A small image classifier, trained from scratch.
Model: 23.9M parameters, 40-pixel images, moe top_k, patch size [2, 2], depths [4, 4, 4].
Data: trained on drawn small creatures on textured ground, 50862 training examples.
Rows from block 3 of a small image classifier, named by matrix and row number. Rows with one number within an expert belong to one neuron, the router's apart. Each number is 50 + 12 x the weight over its row's rms, rounded and kept within 0 to 99. All counts start at 0.
After each expert's rows are labels from the 100 images, of 14976, where the router gives the expert most weight on average: "peak on" is the class under the peak; "responds to" is what is common among them. Only what is clearly more common there than usual is listed. The data: drawn small creatures on textured ground.
# router: router (model.blocks.3.mlp.router.weight, 64x64), inputs 0-63
# up: expert up (model.blocks.3.mlp.up, 64x32x64), inputs 0-63
# down: expert down (model.blocks.3.mlp.down, 64x64x32, transposed), outputs 0-63

# expert 21
router.21:34 29 26 60 69 61 39 55 58 51 47 72 68 46 55 31 66 67 46 32 47 30 55 45 30 42 59 58 60 51 73 63 53 35 38 45 36 56 52 60 50 59 76 49 50 57 39 53 44 56 45 73 65 43 31 44 52 53 49 53 52 47 62 48
up.0:30 30 24 61 64 47 39 59 65 49 55 71 60 41 62 33 53 69 57 39 41 37 62 40 36 52 66 51 50 51 74 61 64 34 60 38 34 48 45 42 42 48 69 46 43 53 43 60 40 58 38 69 69 52 39 38 46 42 57 38 62 58 60 61
down.0:43 67 27 42 43 51 46 44 55 32 48 45 46 60 62 53 21 58 63 62 48 57 65 32 67 58 64 40 48 42 47 61 66 45 54 42 43 40 47 34 44 45 37 41 45 49 38 52 38 70 19 45 65 64 58 58 31 48 74 51 70 60 50 61
up.1:66 41 72 39 52 39 34 39 46 43 63 55 54 55 29 46 28 59 45 65 53 46 23 57 31 47 37 61 47 34 53 52 30 59 47 46 71 45 48 69 40 55 65 50 52 69 53 58 59 52 55 40 41 42 67 60 74 71 38 64 42 43 46 52
down.1:60 61 34 41 79 45 61 48 43 56 44 55 55 83 65 46 68 47 65 51 27 45 60 58 46 61 34 53 38 58 40 79 63 46 42 38 38 41 51 48 56 56 54 38 65 39 61 48 60 55 57 65 39 50 47 31 47 73 31 45 53 47 55 37
up.2:40 38 37 60 53 50 28 33 65 46 74 70 49 31 41 34 42 73 36 47 65 54 54 45 42 30 68 41 69 39 55 54 45 52 42 53 37 49 49 59 40 65 81 57 38 56 41 59 47 54 53 54 67 48 62 67 49 35 59 49 46 31 55 56
down.2:61 61 38 36 40 53 39 44 50 33 41 38 48 69 57 67 48 55 65 61 44 60 51 51 54 62 61 66 61 58 44 70 51 48 62 28 62 30 48 51 54 29 29 37 53 54 45 38 49 54 28 52 46 66 45 31 51 58 66 68 73 74 43 40
up.3:51 61 49 47 50 69 52 32 33 23 55 54 53 51 32 35 49 57 26 51 66 48 59 50 62 21 44 33 59 40 33 57 35 55 41 65 35 50 64 54 43 69 52 69 55 64 64 57 55 44 53 51 72 33 55 50 60 36 45 51 34 35 44 46
down.3:66 45 31 35 66 36 60 47 51 65 45 49 60 64 68 59 57 38 65 64 45 63 66 55 59 61 55 68 44 68 42 60 64 32 30 35 53 37 52 41 63 31 31 53 46 40 33 32 64 48 44 34 37 55 40 41 43 58 37 43 65 55 61 50
up.4:31 29 26 60 64 46 40 59 65 51 52 70 63 40 63 29 54 67 58 38 42 37 61 42 35 52 66 51 50 52 77 62 58 32 64 40 31 43 45 42 45 49 66 45 48 51 42 59 42 56 40 72 66 53 36 37 47 43 56 41 62 58 64 58
down.4:43 67 32 45 37 55 39 39 53 35 52 45 48 50 63 51 21 59 60 61 45 60 58 34 71 60 61 40 55 42 50 61 71 45 57 43 44 44 47 31 44 49 39 45 42 50 40 55 39 71 19 49 65 62 58 57 28 47 77 52 68 57 50 62
peak on: body
responds to: red; large; butterfly

# expert 37
router.37:28 39 47 66 42 50 65 55 48 40 52 48 65 64 44 64 49 54 25 49 57 61 56 43 48 41 53 63 38 51 30 47 63 48 50 40 27 53 55 68 58 55 74 43 38 58 41 59 64 65 56 62 56 61 56 60 51 57 51 78 14 36 42 59
up.0:38 57 35 44 36 40 47 43 41 37 67 43 42 57 49 44 54 66 35 41 37 60 61 69 49 64 58 62 37 61 37 55 64 38 55 33 32 46 56 47 62 43 75 32 45 61 40 55 63 66 47 40 63 64 67 54 63 59 43 65 35 34 43 76
down.0:46 40 29 34 36 43 50 53 39 50 52 41 64 57 64 49 38 51 59 44 36 58 69 62 69 66 40 48 36 67 57 58 65 35 38 25 46 42 53 39 72 36 39 37 55 51 26 62 72 46 48 52 46 63 58 36 43 64 37 33 45 62 57 63
up.1:35 46 39 52 35 39 50 46 36 37 71 46 51 52 55 39 52 64 32 37 41 61 65 67 57 55 56 53 32 55 37 45 66 40 61 33 29 55 54 39 61 46 70 35 46 54 32 67 59 69 47 42 69 63 68 52 51 61 40 55 34 35 51 76
down.1:41 46 25 31 38 43 47 56 44 45 43 42 73 60 62 50 43 53 55 41 31 57 73 63 62 69 43 54 44 66 59 65 58 32 33 24 50 40 57 46 68 34 42 33 53 55 30 49 70 52 43 59 49 64 53 37 47 67 37 38 53 61 50 60
up.2:62 58 62 36 49 45 43 40 40 56 53 52 41 57 57 54 30 59 67 66 60 39 10 58 45 54 38 32 40 34 62 49 53 70 59 38 58 59 42 40 49 32 49 36 70 60 44 46 55 47 44 43 25 66 62 49 73 37 47 60 52 51 46 65
down.2:49 72 39 34 71 57 63 51 63 55 29 62 77 78 55 37 43 59 54 61 53 34 59 48 43 62 32 50 49 48 37 67 48 33 39 52 41 36 51 61 49 56 44 43 62 54 54 23 45 37 48 32 46 46 47 46 61 57 67 55 57 65 56 29
up.3:60 65 59 16 55 44 48 40 52 50 44 53 36 56 43 51 48 70 52 71 70 46 33 61 35 59 54 54 54 25 43 55 47 68 57 46 46 50 46 59 42 30 48 41 71 59 44 22 49 38 48 38 39 64 58 53 74 32 64 63 53 48 50 49
down.3:55 64 33 29 69 55 47 41 61 46 29 58 75 77 50 40 36 59 67 61 47 48 63 42 46 65 34 38 52 54 43 65 50 33 36 37 40 41 56 45 51 57 44 46 65 53 51 20 58 43 52 30 49 53 56 48 51 60 63 54 69 68 57 39
up.4:37 51 36 48 38 42 54 47 38 36 70 44 48 50 53 37 51 68 30 37 41 64 65 68 56 56 57 57 38 55 36 48 66 38 59 33 28 48 55 42 62 46 72 40 44 54 34 63 61 69 45 43 69 64 69 56 55 60 41 58 37 35 49 76
down.4:46 43 32 26 37 37 47 58 41 50 46 40 68 61 61 49 45 51 58 42 34 62 72 68 64 66 47 54 39 68 59 62 65 37 38 24 47 41 54 41 68 32 44 36 57 54 31 52 70 49 44 54 46 64 58 33 45 67 36 41 48 62 52 64
peak on: body
responds to: blue; large; butterfly

# expert 1
router.1:33 55 43 53 58 77 59 47 63 58 67 45 77 50 45 48 51 53 34 66 50 49 25 48 57 44 51 38 63 48 59 34 38 35 54 59 08 49 67 66 44 56 60 62 53 48 50 54 65 64 46 66 40 35 38 55 62 55 62 59 46 53 49 57
up.0:52 43 60 59 51 59 59 67 41 58 60 36 23 31 41 61 56 33 58 54 57 65 56 60 46 37 67 62 47 53 66 34 49 35 59 40 45 44 56 53 43 39 18 66 40 33 46 60 66 31 36 63 37 52 38 48 57 66 48 33 44 47 66 65
down.0:54 54 64 53 30 60 25 19 49 39 69 75 51 34 47 42 49 72 42 49 50 51 36 54 53 37 59 28 49 31 42 38 62 72 47 47 38 70 49 37 52 57 66 61 49 55 56 54 47 69 46 51 53 46 77 56 42 43 55 47 43 42 44 63
up.1:54 39 54 47 55 43 38 34 34 27 30 27 51 62 49 40 45 49 74 47 51 48 67 34 50 54 33 50 45 52 29 68 60 63 39 52 70 37 47 78 50 52 39 36 46 72 57 44 32 36 50 38 47 54 54 56 47 68 59 52 68 55 59 43
down.1:49 58 29 43 31 67 25 43 32 40 54 69 56 33 37 48 54 49 43 48 64 39 35 45 52 53 60 49 47 36 58 47 63 54 51 53 56 50 36 51 37 57 71 35 31 50 57 22 38 71 39 65 50 64 65 55 45 41 64 77 49 47 51 40
up.2:24 29 25 51 57 46 67 49 74 61 49 48 55 38 52 76 41 45 67 46 54 61 57 48 57 45 62 63 42 75 62 41 38 36 55 52 43 39 50 63 57 36 40 50 50 31 30 61 60 44 60 57 47 63 32 72 55 43 40 44 54 55 56 45
down.2:53 40 54 60 32 45 33 27 54 43 51 77 62 44 51 46 63 64 43 31 41 44 51 33 40 37 50 42 63 35 55 44 49 83 41 62 53 71 36 47 53 63 72 43 50 43 70 51 36 68 63 64 68 51 58 59 36 49 50 54 52 49 36 47
up.3:47 63 43 32 69 57 65 59 59 59 49 35 60 64 58 57 43 51 55 52 52 30 40 68 44 61 36 58 45 55 67 40 36 51 46 65 55 57 42 60 49 35 46 37 91 54 41 45 43 50 66 47 38 52 38 46 80 49 47 62 33 42 28 51
down.3:45 42 35 40 57 46 61 53 53 57 38 65 59 58 74 32 55 53 52 32 19 35 57 49 46 75 35 34 49 53 64 54 60 36 38 54 49 56 35 50 56 62 55 21 70 38 52 53 35 65 59 36 60 45 54 53 53 65 53 39 74 51 39 52
up.4:39 40 42 56 43 54 59 59 58 67 63 38 43 28 48 69 44 40 67 47 61 61 49 55 55 38 71 60 40 65 67 30 47 32 65 47 33 53 49 48 52 34 32 61 41 27 36 67 67 44 47 58 44 55 22 58 57 47 51 30 47 52 60 63
down.4:58 40 64 59 29 50 25 21 53 37 62 76 57 32 50 51 50 66 49 42 46 56 41 45 49 35 58 32 55 35 50 32 56 80 45 52 43 78 41 41 59 53 73 52 48 45 57 59 44 65 60 54 58 52 65 62 41 46 48 46 48 46 45 61
peak on: limb or head; body
responds to: large; red; butterfly; colour: green

# expert 31
router.31:57 51 56 70 65 74 38 54 49 50 63 41 63 60 44 54 36 42 50 59 41 40 21 65 65 29 40 56 52 36 58 33 32 43 25 74 46 64 57 59 41 51 55 68 43 54 59 55 39 56 46 66 50 29 37 52 50 43 40 58 40 37 39 46
up.0:51 50 44 43 71 38 50 56 48 49 45 52 52 50 46 37 55 56 50 33 31 50 59 47 57 89 57 60 52 67 45 67 48 49 62 51 47 37 45 38 42 56 58 35 49 36 46 56 32 55 44 27 60 52 44 43 43 45 50 22 87 74 57 52
down.0:58 68 68 60 54 39 43 50 24 38 71 44 48 50 56 30 34 52 44 69 48 54 33 43 49 54 60 62 40 34 30 45 80 48 43 48 43 48 49 54 46 29 37 62 28 41 57 51 60 56 55 39 57 60 60 35 45 60 34 56 46 35 70 60
up.1:59 32 54 41 33 45 50 51 50 57 53 55 38 37 79 57 58 41 53 47 44 61 72 46 54 67 62 20 45 63 43 35 69 53 52 42 57 54 37 37 48 44 39 40 48 51 44 65 50 52 49 27 56 53 49 53 29 47 50 27 77 66 71 60
down.1:69 56 42 61 54 27 50 43 32 42 42 50 58 58 54 36 31 59 72 76 34 57 41 35 43 46 49 66 53 29 38 54 67 40 42 38 43 42 45 45 64 31 26 49 56 42 56 59 62 62 56 60 45 52 56 41 25 53 55 56 60 67 69 47
up.2:47 37 48 81 59 56 64 59 43 66 44 45 59 54 38 67 53 29 60 42 37 44 38 48 56 34 52 60 50 61 52 42 34 47 24 73 61 53 59 61 58 51 57 53 43 46 59 80 41 50 52 72 39 40 33 55 43 42 33 62 37 35 36 44
down.2:43 28 30 59 43 50 58 62 59 43 33 44 54 50 75 47 55 53 65 35 40 53 74 32 66 65 43 43 50 49 62 62 72 51 49 55 59 48 48 35 61 69 37 43 49 45 59 59 30 60 47 40 71 61 61 59 27 50 63 40 69 56 41 43
up.3:39 57 62 47 39 43 55 62 34 44 58 36 21 37 41 65 55 41 49 62 64 64 56 67 58 47 64 65 42 45 48 40 59 28 66 43 41 43 56 45 43 22 29 54 37 44 35 58 69 42 30 63 42 49 35 45 57 51 50 52 49 56 58 76
down.3:60 59 53 45 30 47 27 28 46 29 62 66 45 40 58 34 25 68 45 58 39 68 49 43 51 44 67 38 57 33 47 41 66 49 47 34 44 66 49 34 47 52 44 54 43 51 38 49 56 75 37 44 65 64 65 52 38 58 66 50 55 46 58 71
up.4:53 43 36 31 61 35 35 39 49 46 41 73 46 64 59 34 48 73 51 60 44 57 59 52 46 74 44 61 60 45 52 72 42 40 73 28 63 35 44 47 49 43 62 35 41 72 39 43 49 68 39 32 58 64 61 44 60 53 55 49 64 68 51 48
down.4:47 65 59 30 45 52 62 20 30 31 50 44 31 61 43 37 61 56 24 58 43 51 28 52 63 47 48 44 53 41 31 59 45 66 43 43 42 53 48 71 52 54 42 44 44 54 70 31 56 47 61 64 65 52 56 48 59 59 48 67 28 62 64 47
peak on: body; limb or head
responds to: teal; large; butterfly

# expert 11
router.11:36 45 49 57 63 63 55 47 59 53 49 63 75 60 44 53 41 55 40 58 69 29 40 37 58 31 36 41 57 45 54 49 37 61 44 72 34 57 56 65 58 56 62 67 66 50 63 33 33 46 54 75 51 35 54 55 50 51 48 71 27 39 39 33
up.0:33 43 55 69 44 57 40 38 65 36 56 61 65 65 40 40 43 62 35 47 50 35 47 38 56 43 36 34 61 28 42 60 46 78 54 72 55 56 46 67 49 66 59 44 42 59 71 62 32 61 49 58 75 49 57 63 43 44 61 61 52 55 33 39
down.0:56 65 55 46 66 61 52 66 35 43 67 30 32 56 55 24 54 53 38 56 42 36 50 71 49 63 43 38 25 41 46 46 59 34 41 44 58 42 51 45 28 45 46 42 53 63 56 53 40 66 38 44 42 28 75 29 66 52 47 43 47 48 51 68
up.1:38 53 29 60 68 59 63 59 59 56 43 55 64 73 42 28 66 53 38 36 47 28 58 45 58 48 30 47 64 46 51 56 42 34 50 69 34 47 59 59 52 66 53 53 67 40 69 55 27 45 69 57 54 36 51 50 44 66 52 63 36 35 55 33
down.1:43 44 58 55 52 62 46 65 49 42 54 52 62 56 52 44 62 49 39 32 34 28 42 72 40 64 40 41 44 46 53 61 44 60 42 55 75 54 44 52 44 40 70 22 49 78 53 55 40 76 41 67 44 45 61 47 70 49 37 49 48 50 20 55
up.2:45 55 26 51 70 57 55 70 62 44 45 52 67 68 49 29 57 60 36 41 59 35 60 48 52 49 32 50 75 41 62 45 36 29 47 61 34 56 54 62 46 65 49 53 67 44 57 56 28 37 68 43 64 41 46 58 45 66 60 62 39 35 56 36
down.2:47 39 62 60 49 63 43 62 49 40 60 47 58 44 57 47 65 49 39 27 26 29 45 66 37 56 45 38 44 38 57 50 48 61 45 63 80 60 42 53 41 50 69 29 48 70 60 60 28 71 47 58 52 42 62 51 59 45 41 42 55 41 21 54
up.3:81 62 56 42 53 57 62 64 43 53 44 24 23 56 60 41 53 46 55 62 61 65 71 53 53 52 70 45 50 48 56 41 57 25 59 42 69 24 55 38 29 36 35 55 58 44 35 50 51 41 34 41 53 51 54 47 51 48 63 41 61 57 65 51
down.3:44 47 36 44 46 55 28 48 77 25 43 71 87 47 66 44 38 72 54 57 46 42 56 35 41 65 48 41 60 38 55 63 54 54 38 47 57 49 34 50 57 65 48 39 57 57 44 49 37 45 34 58 67 63 52 46 47 47 61 50 75 55 34 40
up.4:75 62 61 52 31 48 55 31 49 50 50 45 33 52 65 51 66 45 38 41 57 59 44 63 35 55 45 50 48 47 50 60 53 60 56 38 44 29 32 49 41 35 36 51 39 70 50 38 49 41 38 31 48 56 66 21 52 43 57 39 84 61 67 43
down.4:46 36 44 80 36 47 34 34 49 56 54 53 62 43 53 60 53 55 51 49 52 64 65 57 55 36 56 51 44 49 41 32 36 46 50 32 42 58 55 60 72 49 39 59 51 33 66 68 66 68 47 47 30 68 61 76 52 53 41 71 27 48 59 63
peak on: body
responds to: grey

# expert 3
router.3:39 47 48 55 47 59 41 33 39 36 47 37 83 65 44 54 42 67 42 50 53 37 49 48 50 37 45 51 53 32 57 46 38 68 42 90 41 67 48 72 58 61 57 42 52 45 47 56 47 54 58 73 66 53 47 52 45 49 50 66 30 34 39 39
up.0:40 40 34 49 38 33 55 40 48 56 31 46 58 49 58 68 39 39 66 34 57 59 62 34 39 42 61 70 55 69 60 41 34 52 39 46 61 55 32 66 64 34 41 42 51 39 44 37 54 39 57 61 38 65 35 59 41 65 29 50 65 59 59 25
down.0:38 52 31 48 72 53 67 59 48 53 24 35 67 74 42 50 58 49 42 36 52 27 61 42 43 51 41 65 55 50 47 70 38 37 44 74 54 36 46 73 49 62 53 47 45 45 64 37 36 39 53 65 55 51 49 41 53 64 52 68 42 41 50 26
up.1:37 38 38 52 40 34 57 41 47 57 30 46 57 49 57 66 39 37 66 34 56 60 64 33 34 38 62 66 56 68 60 42 35 50 39 45 63 55 35 69 65 33 41 44 54 39 45 37 51 41 60 63 37 66 36 62 41 65 32 50 59 59 58 25
down.1:41 52 31 52 68 56 65 58 47 49 23 40 63 76 47 55 60 47 43 32 52 29 63 40 42 56 40 61 58 54 49 74 37 39 46 68 56 35 41 68 43 67 54 47 46 43 70 34 37 39 50 62 59 48 51 42 58 62 48 67 42 43 56 25
up.2:46 47 31 54 59 22 62 63 54 54 32 51 38 69 43 61 49 45 61 40 21 47 56 46 45 53 54 72 40 63 46 60 36 22 64 50 56 31 49 43 32 49 72 50 27 41 47 57 52 55 62 52 50 38 40 42 57 44 43 58 60 73 50 42
down.2:40 46 48 43 42 50 37 36 50 35 62 62 45 39 65 38 45 67 54 60 50 62 70 54 57 33 54 34 44 43 49 58 74 61 57 36 31 63 62 34 51 47 54 49 44 47 33 46 62 61 38 59 59 45 48 29 36 35 49 54 59 56 69 91
up.3:67 56 56 44 35 40 28 42 39 37 61 51 55 61 55 37 57 67 35 46 20 52 53 75 40 57 43 48 58 39 44 32 47 58 40 40 39 62 42 48 45 37 59 32 56 61 44 60 63 62 70 59 48 42 66 70 70 65 34 59 35 49 56 60
down.3:54 44 61 53 59 45 50 43 26 54 51 32 49 73 31 53 68 46 39 35 48 41 58 55 44 39 46 64 45 53 37 53 25 58 52 58 52 48 56 71 50 48 72 54 39 56 63 51 61 37 65 77 42 44 51 30 66 66 26 64 33 43 57 37
up.4:39 39 39 52 39 32 55 43 43 56 29 43 57 52 57 68 42 38 64 33 56 59 65 33 37 39 60 68 57 68 60 42 34 55 39 47 63 55 35 64 64 34 44 45 51 37 47 37 53 38 60 66 41 62 35 61 41 68 31 52 63 60 57 25
down.4:36 51 29 50 68 57 64 60 48 47 24 39 65 73 49 53 60 46 44 35 51 26 66 42 45 54 41 61 56 50 46 70 37 37 41 69 54 33 41 67 41 67 50 48 50 47 67 32 39 36 50 62 60 50 51 40 59 65 47 68 49 43 50 28
peak on: limb or head
responds to: pink; large

# expert 43
router.43:32 43 53 62 61 46 42 38 56 47 49 55 74 61 45 65 43 65 39 66 61 45 33 49 48 24 55 60 55 39 57 33 38 65 37 70 37 68 55 71 47 57 77 50 55 45 49 51 41 61 54 73 60 35 48 63 54 47 52 67 30 41 40 44
up.0:50 45 43 48 46 72 50 73 46 56 42 54 31 33 61 37 56 42 54 32 38 39 60 49 61 82 49 54 42 68 49 65 83 47 62 40 53 40 55 39 56 56 32 46 49 53 54 52 54 53 38 52 56 54 57 28 39 46 51 20 65 50 62 66
down.0:48 62 55 47 60 58 36 54 60 41 47 41 48 45 44 47 47 61 43 42 45 34 38 62 29 57 49 62 85 47 48 49 26 35 56 47 59 44 32 71 31 52 45 52 58 59 53 26 53 42 48 63 55 54 31 61 75 56 74 72 40 35 56 56
up.1:34 39 46 51 63 39 51 57 81 44 40 53 60 59 34 64 65 48 57 49 70 30 44 56 16 48 40 66 67 57 54 52 34 61 56 59 65 35 43 63 45 36 53 38 58 58 47 38 31 44 53 46 51 58 32 53 65 47 48 60 50 57 27 34
down.1:66 43 37 41 60 42 50 72 60 59 37 80 62 60 67 54 35 48 64 48 36 40 47 63 36 71 37 47 54 70 67 44 39 29 33 49 68 57 36 58 55 40 46 32 67 49 50 44 43 56 63 36 39 51 51 52 61 76 48 39 52 46 53 49
up.2:25 52 47 39 37 30 44 48 88 48 29 58 61 38 64 71 38 53 51 30 61 54 60 44 35 44 68 58 56 50 65 31 53 54 51 50 47 46 27 46 51 45 55 53 30 50 51 45 45 49 50 56 58 77 35 56 43 43 56 47 62 69 43 44
down.2:58 36 54 63 54 72 35 67 57 45 58 61 63 50 58 36 41 64 55 41 33 32 43 71 43 59 34 30 54 43 61 40 49 42 35 56 60 63 48 49 51 41 71 23 64 50 70 66 30 66 57 53 43 55 68 53 46 69 45 40 52 41 42 53
up.3:34 29 35 70 58 29 65 42 47 68 35 54 58 54 45 68 55 31 57 35 60 53 61 39 49 37 50 66 51 66 59 42 37 59 43 70 39 53 50 56 64 52 65 58 36 34 73 56 40 37 61 43 50 51 26 49 43 54 31 55 45 59 54 34
down.3:63 31 61 61 54 53 41 59 56 56 59 72 54 52 53 65 32 47 62 60 38 40 35 72 30 54 45 51 36 54 61 36 36 54 28 46 79 59 35 60 55 35 70 33 55 49 43 65 45 62 54 37 29 45 44 62 59 61 43 41 56 52 35 56
up.4:66 45 45 45 62 39 48 47 75 56 44 65 58 60 49 60 39 56 47 63 52 34 31 61 24 61 28 59 56 53 38 40 36 51 47 61 49 56 45 62 41 44 61 34 71 52 56 37 25 61 61 26 37 42 44 72 67 61 62 59 47 41 45 43
down.4:56 58 42 37 68 46 61 62 61 56 37 57 65 76 49 58 44 40 52 57 49 47 48 54 45 70 38 61 65 71 38 65 32 23 43 39 66 21 53 71 45 42 37 43 52 62 41 27 56 46 45 41 42 49 38 45 58 57 51 65 51 71 47 41
peak on: body
responds to: large; orange; white; creature: butterfly

# expert 40
router.40:60 48 67 32 53 22 42 35 39 50 47 43 07 58 39 43 55 64 47 50 53 62 55 64 46 58 52 52 42 31 46 41 44 67 42 47 48 49 54 36 48 43 55 44 55 51 61 54 48 39 56 40 46 35 81 31 58 50 52 61 43 58 81 50
up.0:55 32 51 39 46 48 29 41 40 55 70 43 49 50 47 39 63 63 29 28 38 60 62 56 49 58 52 38 65 43 57 40 43 60 29 33 31 58 56 33 59 37 58 49 49 55 60 63 70 30 59 69 52 39 45 48 60 58 31 46 32 55 75 52
down.0:69 45 64 61 35 47 36 33 27 58 45 34 42 63 41 67 77 43 46 34 26 55 50 60 41 44 48 67 52 59 51 51 41 73 39 53 53 59 41 54 60 34 60 46 43 56 63 47 63 53 57 76 29 46 41 36 49 71 36 44 42 46 51 56
up.1:61 42 51 43 43 31 38 49 35 57 50 34 33 64 45 41 71 66 41 21 38 54 67 61 46 51 45 57 57 44 57 36 45 67 41 53 33 65 53 41 61 43 48 51 58 41 69 51 64 29 67 59 47 35 61 59 56 62 31 56 37 41 74 55
down.1:73 52 66 49 41 44 31 43 21 60 61 38 37 59 43 48 73 52 36 36 29 54 50 72 39 49 50 54 48 48 46 34 51 67 46 43 57 70 52 47 46 39 64 40 45 52 58 58 66 51 61 62 24 38 48 38 64 61 28 43 38 47 51 64
up.2:62 45 52 41 44 33 37 48 33 57 52 32 33 66 43 40 72 71 38 24 37 55 63 62 45 53 45 59 60 41 56 36 45 66 43 51 32 61 52 41 62 41 47 51 57 44 66 52 67 31 66 61 45 34 62 56 58 63 33 55 35 45 71 57
down.2:74 46 65 47 46 45 29 40 21 58 63 36 36 57 46 49 70 52 36 35 32 52 50 67 37 48 52 52 54 46 45 38 51 65 46 38 56 71 44 50 47 36 64 41 45 55 60 57 68 45 61 62 23 37 45 38 61 65 28 49 41 44 52 65
up.3:50 57 66 39 72 36 55 51 40 50 53 48 44 58 24 72 50 55 54 77 75 55 28 62 42 49 50 63 35 39 38 52 42 55 52 55 53 34 65 68 42 36 52 43 61 65 32 42 56 61 44 53 35 39 58 32 68 44 44 67 41 57 37 58
down.3:53 55 42 26 37 69 37 46 57 42 44 54 59 52 69 49 52 69 53 47 31 42 48 62 40 76 39 41 57 51 56 61 60 50 39 21 55 45 30 47 62 32 43 28 65 68 33 34 54 61 47 55 40 63 57 45 57 62 61 44 63 63 37 59
up.4:45 72 22 51 37 47 54 46 50 55 44 65 43 27 63 36 51 44 61 36 49 36 56 48 71 50 49 28 38 66 56 45 58 38 63 60 43 61 52 37 55 75 70 56 51 38 54 60 36 60 50 26 59 46 57 55 40 43 52 30 49 24 44 56
down.4:46 46 47 53 78 60 61 41 62 58 55 60 62 41 67 40 36 50 59 64 26 53 41 51 59 67 49 34 24 44 41 49 71 41 45 41 55 58 59 35 44 53 57 40 54 51 42 77 39 72 34 28 46 40 53 48 44 35 62 31 62 52 55 62
peak on: body
responds to: yellow; large; butterfly